A small image FSQ autoencoder, trained from scratch: encoder norm batchnorm, encoder widths [256, 384, 576, 864].
Rows from block 3 of the decoder, named by matrix and row number. Rows with one number belong to one channel. Each number is 500 + 25 x the weight over its row's rms, rounded and kept within 0 to 999. All counts start at 0. Numbers have three digits each. After the name is the row's rms in percent of the matrix's.
# convs0: first 3x3 conv (decoder.decb.0.1.convs.0.weight, 128x128x3x3), inputs 44-65, a 3x3 kernel for each
# convs1: second 3x3 conv (decoder.decb.0.1.convs.1.weight, 128x128x3x3, transposed), outputs 44-65, a 3x3 kernel for each
convs0.74 100:508523468466476472443502423512529506507494473523494478489497499504528478513522504509487560519501507497481547480490524478489511491439491518519497494474506508500508511512493509520512498483488443508502457485498518502507513533496499530526463498450546477492471501522495509481499511458502533530454468540494527529590458499444475485499521526540526545502556497455457483552421467545517491492494497449472499494467502491530510503507481493481500470494554543492470509484463500507517489521519508543474517511489517523514518518501543475506523481468532484489498478453545463498469504477508483504501507510487508494
convs0.75 096:465543535514580523482548525479486529474472514479484513521520507496523510492532490480464507479462475510506481505511537500530549487501514487480483490493494503499502493504501505504518509506533478473523500504533500498514449466506468505540475526541507505488502505505504527505506455520509493511509468477475507522499462552475447519496497508463480521480473534477544518433481523489467496475477513512525506531522481499515542494517528480501497530508479540568507559515459496493507488487503500481481505539537490547542498509499507473526477507503495505491509476490512517515499498514489485505505503478507492479
convs0.76 101:528492528508457508507497552492494515524520498519511481543494538525505531504504476542494477518505495470487478519476510523536503505522455489527494503518495476471467502524507491505522505493494500489505454522538474491507503535521530499523424474498532515481480465501499536476503464501469508489467532428424509511505538448552510501494513538513479522478480477466510429496501502519485556497497472518500512471518510498495457488495500503494500532491474519507470561447589481474494492490516524529488458485478482501505487477464519477520520499496500526477454512522497498495498486487489516500494493505538540510
convs0.77 107:519539523495488514513520506491510496494519494489511471455504504522511517486490481475509502506533537501502540481495522479466511477488480503494488509496491506476468513501495528524471517508489482511499492495501504489469438497483482533467524530475506534509526503542536466489544465451494445444496485516470446525471504490467479535483508511508569512486531501477376509490474536518480564501468486550497494543507468546499518495462511515501495490478469527467464478468482482494470511515503516479538499464502501475514472506540499496477498503544502502535482477549501460467506512474519501529506524546513498511
convs0.78 102:486482480486501485540490484494508510508515512481490498486515499480505515530547537500503491508498485477484471491503488560576538532539510498485491506478468500505495512502486517507473510488497530504494495512524507542546524520501494475497454476468497506493468508505490534509580485512504471480527482493535469496490491479511502517486550499478513511468465485531522462460461437503519513506477464506508499504473492495511497490506516501504491459452471477541513489496513459474503471459479511482482492516512489535546522515515456471498470503511486506491520510499477525507457485486504525481502496507525483469
convs0.79 098:483511517493531494563523533508491494494477494493497505528515508544498487491521508514517467503500523523506532503491483489498516475537511484489498509519514471504500521516505524519480526502491470491490480486499469504490494555470527477520451483532488502477483493546521544516497511460472463498487484496543460545490562504513504497495505481513510509506480491446536478420530456518471478486527486506489519526527487506477500495535468521527517527459497463515479505543485497503517489516524484557534526516523506481491483476494509481483512478465531486475489516508484494466449486526462501502484494495537530508
convs0.80 097:540473524514507531514493520495512507494525522490501514503472485466490504451480497481503496466493481516491504513526483518508482534485510484481513500488517527508508488498506531509508512476476486534512487530536499475500501472457495476521540458506523508496510522508513480504506504490482482498477483489487489518474454492488462488492495492504478505509483509521492483524472465538499480487513529512481512565523509528501521524484509527504492465505481498481534488477515497483541486513521475504527452504515464497508516507495531519513505507538497492496520494532559525534536524510503504508515483495521494488
convs0.81 103:483505512511503530523491509499478501509524509493519476495483470467468453484485481543482487509511487517530512493484506503513512484490481480484488485479505475464487515509511482490515503498509504494479482489483482483480470508558505510540498472471537512480511470467523521540498462467465538559474540534501494488503530525477465453521502503493526512499472483545542508483461459599480510509485525474467524482489511480486496514540524496512506519572467465523532440433506498537508506539522508511475495498491497526534500504516507504525500474508532514487482489499513520510481506507532532527482500509517512525
convs0.82 105:517492504499532520516493494511510505488482492519496499485480460505500501520518515479506518521505496500533536517515496498465461466458499495494488499471489519473457510496501524535557524497501482510505511500491452491516511442465471458478496491476484444552527572498482479497514495496485499537481489528508551511479482504469490467482482497495479485554549495495536587431474489486474470513505483486478442502536473536493494539510484512500516493521536484503547465489480513500514530506520504486509511483475512501505512491499513512497472470516469502493487487470474464502487482513509508502484489518520509484
convs0.83 103:498473474515485495539535521506497492490503508472494486511519521481482492509476503497475530481472511515503545492483511537510489512498509505488497501500493500486493512507512531468504507476491466525525491486490516496486535507522547557566495462525513512539471502499498504498486471470486478460508482494462510431457433513532485541505489487513492491500502513473491503507543464460525506551543518453509547532481520520486498513479488509497491459517497490472503441497434491497450483518462507529493469467488478489489494530523492524509505485464492508507469497484529553537502491504512528513491523497460488499
convs0.84 099:477494520471519526488492455508493512475506536475508540501503485492487493478464471508486476512522521501506513511518502487488494490478498491492504487502535464489506491482511527495519509529511482489511488485497514512553478479501486432479513498524495483464496519480466507494520528500500504499470515499492507547520500488475465488470501504463495504495511512514504535460509454431571481504493499511510510516533515495480525482526517482519512500512535436526518484523462507538498523518525492465492518520492512504490463470504520457478508514496523487519528497508509503528506507523513503503537535542493479518
convs0.85 101:541575517533539514514486511480487506492480481521496498510505516500508504506484479505528476527510495509504492449517505476520493495509468510494506517477493494496522481517504499502475506456490472476467508493480501518501487542501499512482477509455475513520496459476473513548474512481478555502490506484502493481483524515437476492492491475490474467497507495475482522440477501534465498485479477532484497492493513515509489521519511516503512495509517497516516498434523519532518498471470478514473510494511497492514519483477518500489480510530477506512495499548453536511519511498525527497492484506491500458
convs0.86 097:498475530503478506472531538516479478511500479486498499493497504458478512493462501521507508486502499509518508530507494487502481480501524525472502484442505470492518473491509487521493479516481489478456494538492486492515446482488439458551500480530508528502479503492531528525511464460554519487512529510460505510516457490461493471483491478505514519488522511508517559453486530469492482473473451485479511500489496491471471517488496498484512446479519516514543528485552557488490492442457474521499499520486503513508498502473513532534490492457477499503485542546503506546537509484478507483474506468485507517
convs0.87 101:499502465451488480469484483522516531515512513506490488500500520497483502511511547497478493520481473530517502476485482530473460544457473507498497501480497491465477511516498502516529491466495512511537501459477537501491530513487490490516468504523502494510493525503506533516495488493529508504498507526463504497476497556505508538516506547481477523448471507458450485496423448553533498471474514521521525498502485509502507510475502532492490498538470425508499455500489508499460531517450494505485484493496483489496489490510496489525502497502542506490503519507507457487484500511510518530503522490482497483
convs0.88 098:495507533536497474522482488517499498516502497508488487554524507524501494489522502523507505504497479465498464549461495549479506504497517465469484491498480493491503509498475523489468512477479484509499460486520475524528466489546475496512516474463462487505532515547487513512501515493471482509480546537502535526481517522556422539500477496516511478522517492521531520442567469547507543429475510466522499453539503496498498503515513483506464532462526504462513502459502505491491513470476476465532506493493495510504512507518481563556520504519464489475463498522489498464472478470495515506499514471487502515
convs0.89 097:504503518512499525473521505494495512503476504503482486511510521504528536536519543533499509532521528531482530550522536516530514517527526498502490508482481535486483529529518508506521514513511475475486506468487523484476529469415521508485431472506520458512457480500503489491469457519488465487522504484478484496538448490464474541499497503478462508466490480509488548517474575475532530493471513472524517502533512526467508531497506511516486482472535506480558477509525499547471519507449512515474545514542546492542499519518480469515486459519525460507518512521539477540480483503487505512470497496467486500
convs0.90 099:497492543498516514474493478485513508492532513471501489490516487518528467507531482509510479518506513493500508535473476490502486494520524482482473488475481517519507519512497515537522496482466491500466513512492536503480486482489510473500597522456495510484558514498508501521474429447506482488520522499499481482536498485511532461464477503489477503517495493460445469534488483496485501476496521498520527514518487487479510501508516485507531491494500501469470552563468533518462520474517486497537505508480489505500468499484476458507504495485488500474488493527474500476531513504481480508492521532498481505
convs0.91 098:487469507490517510519462500473473482480471495508484502494500484483467477511492532475499481472508443525520511475507485530514502517496499497507469490499504490464495508545508482523516487488508498541534519513481505491504535456463566484504499493526462506507517512457519499481466462449506498489513450469551476461467559521469523476532491480497478514488468512455499559469552553459500550513516445458521514462522523518463478511488493495506494495455516518462506484495513519503520504524502519486472464519561450509573481518553438452500455454465509462494487491468492526509443496497501520518470482520572531505
convs0.92 097:495488506449490475467499504516488501479484473478483476493473457518524505521530475501521521470491500514512479519505514501481473483502493489482469496484490511544534501476499493499481506536507477503511476511460491514488503500497540509471522525491502519513497501510496504494487542513480502472481497498450456508555486544538552532493498504483488491519528504543518520478561515433488497494492510497541510472446507518539504494520510488492475501498528512509510496500529495504521497520477468521494464476464475498502482491504534469484511507482513503482496470512510523528526507495471507469469508481508500501
convs0.93 102:504522501579518489486494492500524492535530507490475484490500497522504511496483463496492514499502521482500516494499483521500515487473508504479486490528485501510478487499482495512513493504477484506523475505474484520496485463466465473500585532565534500425496523493500508512487455490507521522505481496512517525431491473525497522510478492510515513510491496522476528410476483531495501525509500513483519469460473479475495480508546488509523456500547512535549509510448486506505494504438492487489502490526523497540488495498497511487505499495499491492507510528494470543526496504507487511519507534518499501
convs0.94 101:512538506490523520509531498521530515499508520514519527500521509501484475492508531497482491540506488553537506511515504492507497512510511487478491494483486514499493499499505477480523510533477464483494508506470475483463546494500498529501506454471529510502456526484497483506469436503522461478481470516508490540499495552460449436497482470498512521495532517510462546512444507465467500508512468503507513485502467487504483505501502498492472561510535528455485457463494505533533492483470492511552479501498476512501523524501474497512439447485481450486497505501486435485517495496511498473529504445525524482
convs0.95 100:472466498502471528483481505502508507490525535497492518457473500523542502493510465492504496527552499504514497497462491495499492512510505502506507509489463497510531498508508477504499532534491481534510447502489514541529525526491541466489526466472489479513517534519539501481494490528475481524473480487449505518530497518453489520477493491493484493487538543472472533466476468496447507519487512509469475520511529497495514482514511512505493499507500529541442514491449465511504503494503456517521516488468512506498505511504490457491517503525469488557468521507509494506545515497483500512496495492455499501
convs0.96 097:461517505522551472488507449479499510518496515506504512503495504474485487504483497475479531534514495482486520473503498508521505536513515515549499509550540493531492528534495486519481512498476495493495508530484509538536537572530489509544501522509538483461530510522525528526480506479522591507509505476499517476497543493485522535506511503482518496450511499482520472462516482504483506530521455514535487503478466482479501517505509480493488497434498472483494496496486484477508508530516473507535465508484481498489497493497477492529523522482520512479475502479540443465467503484478472513527485496503473465
convs0.97 101:490498486495518521481491476508505493518506508490507501470490490494492487501494524511496498501510463481503472495505493523538496471492517526510484515507490511503485477504497491500490485499476504526518510528510500497532490489535468501486488509480569511467488469486535468474479491461500458459485472457551548543522454504453557526503527494512527490500492493523489516559482459537514487489511491504497479493480468499481526536496473518523512490504520537494492596447472520513473514510494502483537491500509471476501480502485482452494504493491486529507479473552487469547467478449509542489519502461491508524
convs0.98 100:489504469504488491487537517505482481494483501482504521504471469506469467535504472515484504505515499509530527517495480536542497546572544513510486523518482516524533501526480490549524496539514485506482486507487471503495436510466459513439463503465539471515479476494490506527497540543514521517476534541468531499530529478526520541487506496519517505516512506524552502521491490505489477560529500504496490492512538508471499510476492495469460484512439507551466480520545526501508516514467489527473484540511479537497497518504447496524445482526470495518485516498509483500518487492518506487513493497495505486
convs0.99 098:498547497466492479485499488503510513488478486490476492479479484467494503479512516470522485483502479507492502470528525481504515490529522498476490481493509470529529471483481490528525475487496518468505491506532485524547547524472524494467443472469456465529472468529506501481474473522489547565493557548479480474527547498495537466498516550506492501473507489440520530419487527475474551455512534510515522497490498485503507507514496505503493523436519479475467504492483508491487563525525515479516493526520513519521484483514512506480510538501519526501474516511512485495471484482498507506522509507522513495
convs0.100 107:488524514462502517528536551485483475493504487514485494510529527509520493488479495485475509534478502532476501471492480500517495533506476502503496510472518503484503505512513505507513507511497505502481534510488505494486472507484517493507467467499546533509576496503503485486463476457473523502487485528516493525464495506445496510496500512509483518537488513557468503597483459477547477507474488533473491493488501537495505510505512505522524458536474449510511487443485526472485503499536487508499471501488501520480477535480520499463470556497477505499484482527462473469514474509505470453504491478504498530
convs0.101 093:518470498503503509489496497490481492504484515518504504476487504493538507507529499493503488466476490492492466498519507509532485504498472521520500505492486482503511487510529523527530483478481523511515542519504467513451556538550519547514467483502486512496509512524543541514519526464473441470480439506492481545511490554493473494497473484486498501476528518539428505566522450490530484477515463448494468486481505517524500517525495508515501566537485523489479469469470531503546529501506517534519470498491486547503510526504489507506509515535530497498483477516514491527493486503512513500462494499498475480
convs0.102 102:500501488508513503525521470485499487498501476522506469505503506518531514517532542486492486480497492498501512526498500511510491514509490480478464510486465512472462511499476492479508503510540515500499527523497500501525492503500495500444471480487490514513490555481520521470486530562532503527522532514499518493475485511519552460503495496522503502530520501478448456482474425534497438517524484490520517511485494502538520490499514498522513574543527503500517525484438493506479519559522525516481507530514488477520511480511484489496499478512471520474496485501525537514498563510507503513526479489521513494
convs0.103 099:501511465506508504450514511508494479509506477500496489518496500503522532476508486509495497532523462493503514524506496509542515473536506509483495486481477526503514534513519542499520495523531522512504501516531529528507509432473514492489557536508514493519520565476462517512509513479527493453510475512504509513544440525502485534491507512497520507475541504465571481520546488472495459478527511459502522495491552494541495494489482534490528440473603502517511557505463490511490508472531515512469508514548543544526494511514484510539498490494567525506509493479516466481530470447521531496503454503517483492
convs0.104 098:518509474485484488475516494504494511489470510508470510482492490510498457475455482517528549504493499504504532530524512519531494531490506495521505487513495491487471516504498503519505484528504494489488515555508523548507495476517524487448452464507530526476500482494485519515513499488429475494526520496438486488515505547521494523481506486507495476472476489537483465471477554429477573491506498449522500500545518500483463492493478516526511501507516501423520463490490506540478484489456517499480532518489532506467524515493520525517470532487480509488510526496477529494482485470507527508492498492495541506
convs0.105 098:513497475528506489558477516495472492494489515497497516502498469483477487526525502476517516475512523473498482508527499548513506505509498503522513495519510491484484514512512520509485501485509484475479530496491494511500530531513474471479471460454464468518488511469544503505459451517481497467529547545462528546508540480534531541529509498506518496497490464539514461434508527498507562452470483507478510495479475487495511513484507482497535492515466516535488481436541509535484496491494529492494496443486524473530525501506482554477464509521519482475538518478461501505487467442493501508490469518500498488
convs0.106 102:501476480539530493484516461523503513505515507501486489501484506468508508501485512463505482461495489496486523505549478513529483529473497501508500492500490484480480513504502513498508482513501511523535514493529505473493472534460481472493480533481525524493524497541528515465484528480542479490533506515478501515519544462436483478515503502510505494486517495437465545426468483525491477497524485495539509530512487530514505546510485512519477485463471488546458484512531489454507507483481526510518507482480487512520496512516517480511448512463496468482496520516500484521446534537511482505543527505511497511
convs0.107 102:509502508494450443491510499512509497495498508505534522509525518472519512502518489480506519519524506489475493502506514523526473493488491538512496511508489497519484531506499528542526514515491510515495493560543492531490473468508446517490500530511514503562524490558500509484522536516527496497505487518442577476500506461483446500486535533497533570488495524453446483459453513580564553491484474492490462486469502494478512492533524527521529471522503441460482489521517510529543523514531492516498495543513485534517476497491457486461513514456529505497497584458489575469467496503517479521478513521467520478
convs0.108 096:505501476517499485519462469497494508490491504499475503486522506494510497515512531532499507526491499509471496499499513515493484501502476473503500494505487495496495507494486511517499511505512500504520508500542517488547530532470536514446519461464479488473532487476531503495527532474513515494509485517474490476459508536477507492508501485492496488499488499490430475551397502553432461451526508476511483461477497501494516515523514521510513481542502531519501513491497472481496473493539480430519481520509488510501483506480501487513486518511481518531498454518495509489507516489481480474502482509506477498
convs1.74 095:504540562521492527510498488540507527494517529494524510490496510471484487462506478475500533525529510477484538530488472512463506471484468485493484526527497485496501463495481505475463470493484508481545490518482477509513483527509488496495519463504531486532476524470502525472483477491485512492504468457508478508482473479495516516487504506472527492485493515511512473519505520499512532483499481489514554437508516576481524503498518544486475536506533521515509469491486498492488514474477492467508502471483457499486511481454500502465506513438511469454553522494523488500514499492538490496521508481537519506
convs1.75 103:440436475458448474466479480440467463442462464454461487475466450466469478475460501515551530526520515537533526503544488506505477504520467514493506517487493515521480519530521518517530532522534515490499484504499487521521496505505484464517477490504486492517508504477518510505469465455503493460481500483506524491502506519512503506485466514504520545513527506500532520494530533504531519510470495520495495505509497471493504458491482482483528525493498495488504484468481521518500523503466478488482515496527486501505498485488508520515498533502503507505488471496474520542495496493520572537490519513510539533
convs1.76 091:470503512501518489501491481511461509519484527518472508488477526484499502490476518497446470502507496495499498504557499499508543518509523527523463516484480514527543498546509484493509493511483514510488477514498495498505473464507508491511451485506531526503504525510507506504500499480489481490493547496487507489482516456472490485468509511518448505470490473521521507458501513501475592462453459498497510505513497526500524491459490508543537471466455520503485531473514478511502506504539481435506529493483523521523493497554547492497463471477500458526518503469458507481472510514500470480510479504509487508
convs1.77 109:507514485505503475463456434493494510480496481472501468554518496523492504508464485538502454520503535538460534493479526524508569529498535508486513532534549512530513499495501528503466487508501485501490512526493526516481479469433489474495481486528510513480546482483513490485485510506553519504517516491524501498485520514498531463505466549492530517501503471477521513461527541503559531503534516534535469496537505502468494476536464473536481483559499508499528548511482464515494498537508527519509489487466515520472496487505473517513476495521498460514516500465497483465461474493484489481442519534481515494
convs1.78 115:509475484495488508502494552520512502513518516512520528497493526479495544477494504509498471503490501488510509500468458462457473477487499543508472524485485535524515523479519512513515494496496504496482523536538529505477493508529486491503447493508488505474508497514541528526497509509506501500502480479518508508506520509527480507528523533516545555520501493484510495502482446466478495541562598524511494492495523479521528500479501483524529467488518480472509492499513493478481464476491487507505504499479511475498521507516495509549545519486463473531465486540521537544528471478549511499545538516518509485
convs1.79 089:473466507530457459464477501481466446478448474458453464500510514479504496488502523476481505509483485482468447497452490497521473523504485500502506506483512540557520517484478499534503542539518495508502490474497522532534474479468475533495493476438454490480504511456486510477518517453499495483475495446497467497437460472500485459536531532509483525497484516499495481524483545525538555477521474512527487493502468526466470500492480527519503473493515503468537497498502488480497490487522490478491518512508489502521522533512444508513520465482497486482479493526527497565486477487493498508542492513572529476
convs1.80 101:494532487457475443504472455476479480493503485486515507455450476463511479514498512496501510485494486486477514545480485519425473526466491499487474500444465542460458514539516509521531499497530505532501516512532549534491528490480474517536518518517522514532506497487506532485502518525459475526485493507516512517496505535510511525507503503518515537482501513501506490548516554524485508496497468490463527507470493523468517520455487479495487552541534533523503505497458465478521484482497469472516448498533492532504480490504485491493511492517536478498513533506544553498511518535536493471497482470497472488
convs1.81 095:562545497511484477473484511512517524494467475491505520463486504482503470473483463504502515519465475489466484520524517545471499533504503511513493504476488541522497501492509502523546521534497509496506499518501489519489476468486492497475437501497516511492494497486497542520469506547486522514494526527456522493491488498509479505461461487464486511480461484513530500512512517514512489507510537498489534520534475455508496494518492493555522502491514513487517463481524491500511546519520501482499494467494512520514523538519510546503529521517495488498526490529549514498496513498485504488487488508481470452
convs1.82 119:493505507471475526521489495489488494494496511505479481511525493504514490513498477485474506471492485500474476546477500501507474551508495538497539445475517521473498515517519501522502488496504492516525496457499491486515473529522515506540490530505517477487537508484466492501480473467504512510511520502492486516488455496498498527503500507478533541511505495501562492484508541473491506513512496497489512519483516481524478548534509523522517472500535469491521500460489510524473497486491548500459481494476513515539517519516501493495550554535515535508514526545479493524492507473522513513508516522448495509
convs1.83 084:485441506478455493512494467483483490417462506470476516506522474461517492475494491525514478512538523528543548496497487499476479486517491514502474502498498518496488519536554530474500521509474510497489501491475486492485540501525447468442525530477505498485509567500515515509490476502462495566483502537532481524542476561528475527511510472511519503554531517549485480534492513499482518507448528499488467544507526525517472511508489484486523522479495489528501521518518525515497509506487470465478499537503518542540519537479518493497522519503502507518506482506502489505505489509526497543454488521519491481
convs1.84 091:481493531467486505501483485435458485436428501476463479539527482505479522530499509510470473486471514503494496513518496534530510510499523531484485504467491463507484448486482492494500474504515463490505487491511486528477459510477489539521496488539481500504506500508506534522504519482518514525516509502479491500448519467487496492494512477492501513542527510510499481492530503493527501473504469467463484484492470474462493488480467476494520505469480498515529500452515506485513515490534512491524490490518490508488491466476492463499495505505529539521510497488457504506499493461521464493485503496473477489
convs1.85 100:510462488536446453512489459477482471479467481469498482510537483508523510475516481516493516512503479505494496522504487486492489498476490510486503496519492468498510464497435507498483504483462529502523528500516507500497476471515471481477503509478500504519485481500481486470482496516458487526446508499534502550511479524531479517481497487472470525466525503548534508480485504498452508506484465492496531544521531496513493505493491472487507489509539486512494497501495519498470508528496503496485490537505515544488462498491499494475495537496504498504495490487458425473464503532466464502505503488559500512
convs1.86 105:477473497477531521485480509495495514508508508506505484476531506503522511515519523471452502475476518496524536526543560519480531507494505484467485450469505480532513521497511502519517486494534517510517534523540524496520515502529510531571454514537534504482494500450486496501515476468503512479497511495547552470514507506541471529492515486516466495494493511506478506473462519496484580510527522545502528518498496459478491482526514500532521429503523477508509485515531500513508542526495515500497517496514500490515526488495531529495525519482496467493487507515495500512474490457530490493509526496543509526
convs1.87 121:470490536465510500499503515534515547526493524495514524523506493490472505507510512481501509506510507514522534511488493556551522527550527460454478481480477533501516491496517490513498559519524524506507553546500500469495504517504524508509506512480521507519519535496489507504476514457488495520442447493512500508493522523520524466509525507519541520507498520507514500505496486474515545509482523477460468485522512528543504519531526518521536480500520500483546488516489525516501553503500513508501499505520489494536520532536494542495497467490484491536495514503479483487487504491528505524499460520497492515
convs1.88 090:505507518533529475539465518514503497491512490519525497525514463506508497530503561491513494477485464497468446501452523496457481495491489443493515475505506511480492494504525515501535498473511537500510490506505541519479491538512491543514509498444480544443475474511487485498473461524471474486457494492534446501457488513523522489496488518519498509515493516435481512480447474488502533501493514487489528545482497489552502515517523494512525507502530446514548501517505507519480465484499507531538518486477534492520536517536525515451504425494443425470524521527521522549491492498570525508574541478504460495
convs1.89 099:470476484496521514519513506496490534512528523514540554516473519491511523528536494475501525480498542487518523527477493474477495491504479532471499487499498499507502474485457481513457481519460522503525539527518507505515478532509538523549548512487501509507540552500496529530473506510492513510510500497525539486488545496484551500475522456496528470476509498514557516447531521491514526504535527514467523489531529493456484509487506483450453483500554494468541510522535495544522539526502544511498508496532501503548465516503490474473499514493523542522538499507500499496498544475516491516494496545508507502
convs1.90 091:530515525486509501481508482507506497518518495503512484512516507534528527524520520487498457532532479516504482540501474510524466545528439519492480516519500528469490497503510470483502463466459541522497482491488514478531487476488535517476519510494486511497519500470507492483500527464505482483502489477508505506497490504500520520514532553520507522528523521487489547507488542540509515505467480481444501498435476493530507515524504519517537502497530516479481491471471470547526499525500523519486505507520498495541513516527486513529483526501482503477497506468526458482495495536502492538493495473506502505
convs1.91 076:464474490453501478522534511492499516525501527531539518528545487545515492522520535521493481471465472511493523527515521521481452510485537467474504433467465464471489439479479480534497487499474530481481530474534535532500505495505480505480505522518531491484515508489497521476457491507474503532473495461541511471514473446533506489520541482487524539517481491516513472450507509483474515493496494488514471543470489475497467560502487500477476490456476486501512489461498523513491539503494470504483501520562503461501464485499499515500488528525462539509488525520491526480514546481512506477535498516529505545
convs1.92 093:486502539496517532524482501512519525509489474533512509496498504496484494501497491457466495487481510505498473503540503498519504451478508490469467521527511490495499456456467477515504492524484501475451536560514518528495482486488487461528509515503499408491488505473494491467520503463548535510521540530476445463508501548491493552474547471488500477486508508501517546513495504489526507493519525464499474502522542510526548491512468484502493514505521495500506495514501505533510526507532542487476494465477535506528534486540503542506491479496525458501521500509463461492503482499488525516500503498485496475
convs1.93 105:564540511522449482517487472558528521506504530501505486531495491510526551516524489517502534530534485507469436508499513534507500496450452520525501535517488492440434500509478523481501469479458478499493487490492461487507372446481503540504489522538495464522489520457502486497526524535539545534482513525481485492490505527469474519530515486481508543468507504523520488515498511482488498539507542478521534508477472477467488480451465493477528513487480469456505478457512548535505544474520550525488455459472525512517531515488523513513532536522533503520473464522495521496460494484511483473557498487481468494
convs1.94 100:490495517496474456509515461490480472476482486485489486517495487485524508522520509541542495519469503494487468541525501508495482483485476495487531551531499498480499481481469492495478512479497505510534514515513477495516530483507499512468511517472477460496462516503471527467532538517517526525545531513532496474477499472469469503479514484488492512507506520508474466529509515501518496516522494508509526520502500500524497499551484513507502523484493484485491472441466505462530488460512493479484468508517493500493486445516480480519518475524533540485472524496509464477512516517487481464523491461506520495
convs1.95 110:516471531467485524463539510527553535512536527504511498508496491490502482501502483558519541489509496487515478483501516515540464474502481497489516534524479497504478486495485504497500462494484483465503511489535502496522550530465510480477498521470505477500507522464535532492514494528480505503489468509510504511516490507500509526508470487512509505498503533507464487512533511509544532519513500547495498525557518501464474457480483497476509515488462504505472500479495507536505497530531514538510475471510516529490478473485492518509465521507511498495487488504439473503478512497486493512501477507522492480
convs1.96 076:502493465496437469483447480478487492488501478496511517464470494497511536494516524544549523509513506490498502473517514538531473498497534498512569547504526503507510495485495519492527513500518511493498511510490502520494506508468469479459511495516520533485510514478536507521469516476469488477462467499479509512496468426530495505489479526482457502503500526531498448532528525538533503521496504494468471491476507521503466513506462515508515517484496512537480518510505505503526480510532534500508484491492488509498483465466494486516485479546511513496505530540515456489486500502516523456470486495521500469
convs1.97 100:546539476499487504485496472474464497474452480486455482516521516498498514526513526461475512533526470504476493498508452487497499487486507543524526527551532529509523521526493542516520499526491456470498507500475424459457511474520503480526450508526521537545462518504520473494474484506500486552522471526445500449466488475445499510496485521536500533496526542491470470530489484486520498511525514543488507491495503538528494502530522515525489517482499512442485490493480521483462534484483521509484472472501487544499484502492511493504530525495489529490478497506474525521477513479460494503542504486491496488
convs1.98 098:464471484499503482496498502509503489514518500487482511491520472493498505527485522508485502499509478515515496511514545491518460455547449513477521518485456509491479507490504512483530517488527483515492476513478499489516523500485503500504505525504544524486500540509496525487497501502508514503512492503494491477502485454509522476488488514498521510514498538505522497495491482478498480518501502517477496528515460500520492479519507464479501508478525509473488569479510508523503480505490479472468478477480495485503502478499483510510486469504477500527455518493466522502479542487480494548497477511488512486
convs1.99 087:483525502429503492502535487491495465469499469474482466468507488476525473467513508477490508490497556499527553448478505495527517509525504478503522494510517521519499506558551514559521531537516512508471530525516537520482512515484507497483451492461532452454523490506525502507436480508486531519489506491504484486503498508522477501466487482537516495496496479516489497442478511486502567516490509469495493496488484550500466501531509511519521531534495500503484532513477503512518517526502538554525479540524517532514528559506488486492466525449480500478519531512446502469466531537494476487497478449507465479
convs1.100 130:501519471488497504512479531502513487513522521528541520518500510486519516517502519507515491515516499510507518477492475453475504505482514499518504506488506480513497497491515493481495478490527476495507459502439430505461503514519491486531510495559476500515501474499495480458468508477475538523473479470493515482500495507501503511511526507507527510501514479495475481507442442523509481463479533540495541512499500521545502467500514516485480524509523514490551491493526509508551474495509470475536528518545481525502477513501484486498485484490485439487525522494498560541535548505500542494500533492541552523
convs1.101 074:494482485481507495482502451491492483483508507477487505471505463471526484480483485526521529548508531498501505529507517510503508514519509545508489522514492466504492481474466461475456476465489462455466457456462491471480458490475511461473485497506503491471490497516505513500511514496508469512518490481471485474499530465503503484511514531496510498530524530532502518508503489497479518497503489498547503499531531525518535482492511493524517507513511483501476496482506506510478505510464468502467496485512477495506488534504511520473481481455513491470471500513486519497508548525529454493516488475520561471
convs1.102 111:515532503514494488489486489517517529539520524524529539448498472483472469518492514459449517448488520473479521481451497485490513478479483459460509439455478470479486462474475456472466462481500534508509501517506472484508502463507540479509475438460534523538526496503447467495464509489498494494462443498522528529557524552542544496491470489434457490496441464517522471517488482519484499501483498530532497503531513520475502520474450507483474509485516509487515519508479537503511504508514529530514553498456482510542495499484514506507494466523499477510483456507520467513505444496469527520510516492483534520
convs1.103 097:498522503520492540504459506530519497480495499526499511512477461481491472490511534506444475494489491520490499471485504462516476507499489509532506468522497479498496436491487516477456450465463502501474509492471485464461473512457537480432494518499517501512506537470513520484536467513528513516531512480468519551476483484520478541501512496487475519500424507522544450493501501467455526456494515459552540570517499500503467488459516483476454541470492492502497497472522488508486494477486516517531526490498540504489505513483508473460487525528478518541509427539507526514516486470502483465495544485472507502
convs1.104 098:537502522488479505457499503514491471499527504496484487492464515511514482480465468449478501536538530485501478512527453500511526527521491510524466540521520517498499513503511458465500448468463525472505503491484464494473537516520545543516462546500501491523457483513509513533546500480525526503504488488490517485462453504482517568492477517487522496506476489502505541485537497455500494483390467524497565553507527486477496515502507519534505503502512485523506474507533452464497484443496462481510512496495471502529529527492506462498491465481503486507500543532520498525502477482505493509524525455535497482
convs1.105 089:509504489489504495504477474475463511509509500529500502454497501503539492484512514487470499499486494515497481533478510460493453517507483511494515490500467521514458491491501515510495492489496510444477516453501526460474508504494494496508479478499494533531510461541562562522461510472474463485501483480504434484460459524482492504494522500521511490507487511462508510473486501536476508495489469497494464501504523493566506487509520501558528485508533465500506480474490497502479531528463527540488469485499493470505480526489417514478467463492508489485536529513465487483469486520529490496485513499455515503
convs1.106 087:508478512488477482473492482509477505490488490495492504499561510493513518514512503526490536475496513476497504506492526532481534523492511522505511558512495494510499450470459510472468480486482496492514489496494487481494470497543486479450512501474526491487541513478513485486535489540490512516485539510525493551491477485522480533498497508479498522500498526507485515455494520481488541486467481466468494518467512535498506500472505483501483535488540509553501505548527529507470523534491532514469505535490515574479516508447498494518480513534516464518479503569454470491466520518477488476492484469535473482
convs1.107 090:475492505479529531479519453481522493519531503503512501462490458514500475529491454523529491447467490456510483504488457458485481471471461503460491516478524498453491474448470524483472483452486463453501478488501497494498492502513528483499515493505535486496507474516539481525554530552506497483526485488521484488518480536502475509478514488501478493461472482483457474479480504530505508559527538529470492543492484488489482469475497479509475507519510487489466494524488489488506485500478513513501486551503435495474476551504543500523498528508498516502491484512485461498501485498485480516477504509481493491
convs1.108 113:511473484530476489529506488466466479503505496495494491476481483490491508491482538483519492502506488505493502519508481493488482475491507495516525470492530486520517479463529466477505469497486480527531461509505513512490529512471540452450520469496502520504495504510503497528519507507529522502505535483477495504485501496481502490498487495500491518484487520513506476503522480525554500523503500517506499498479508481507513462487477491520474507486490493473483496479481479506509468520505474526488504510472494501488505512496492488489506485484470492494504479499499508483481515505480496504489483489482500499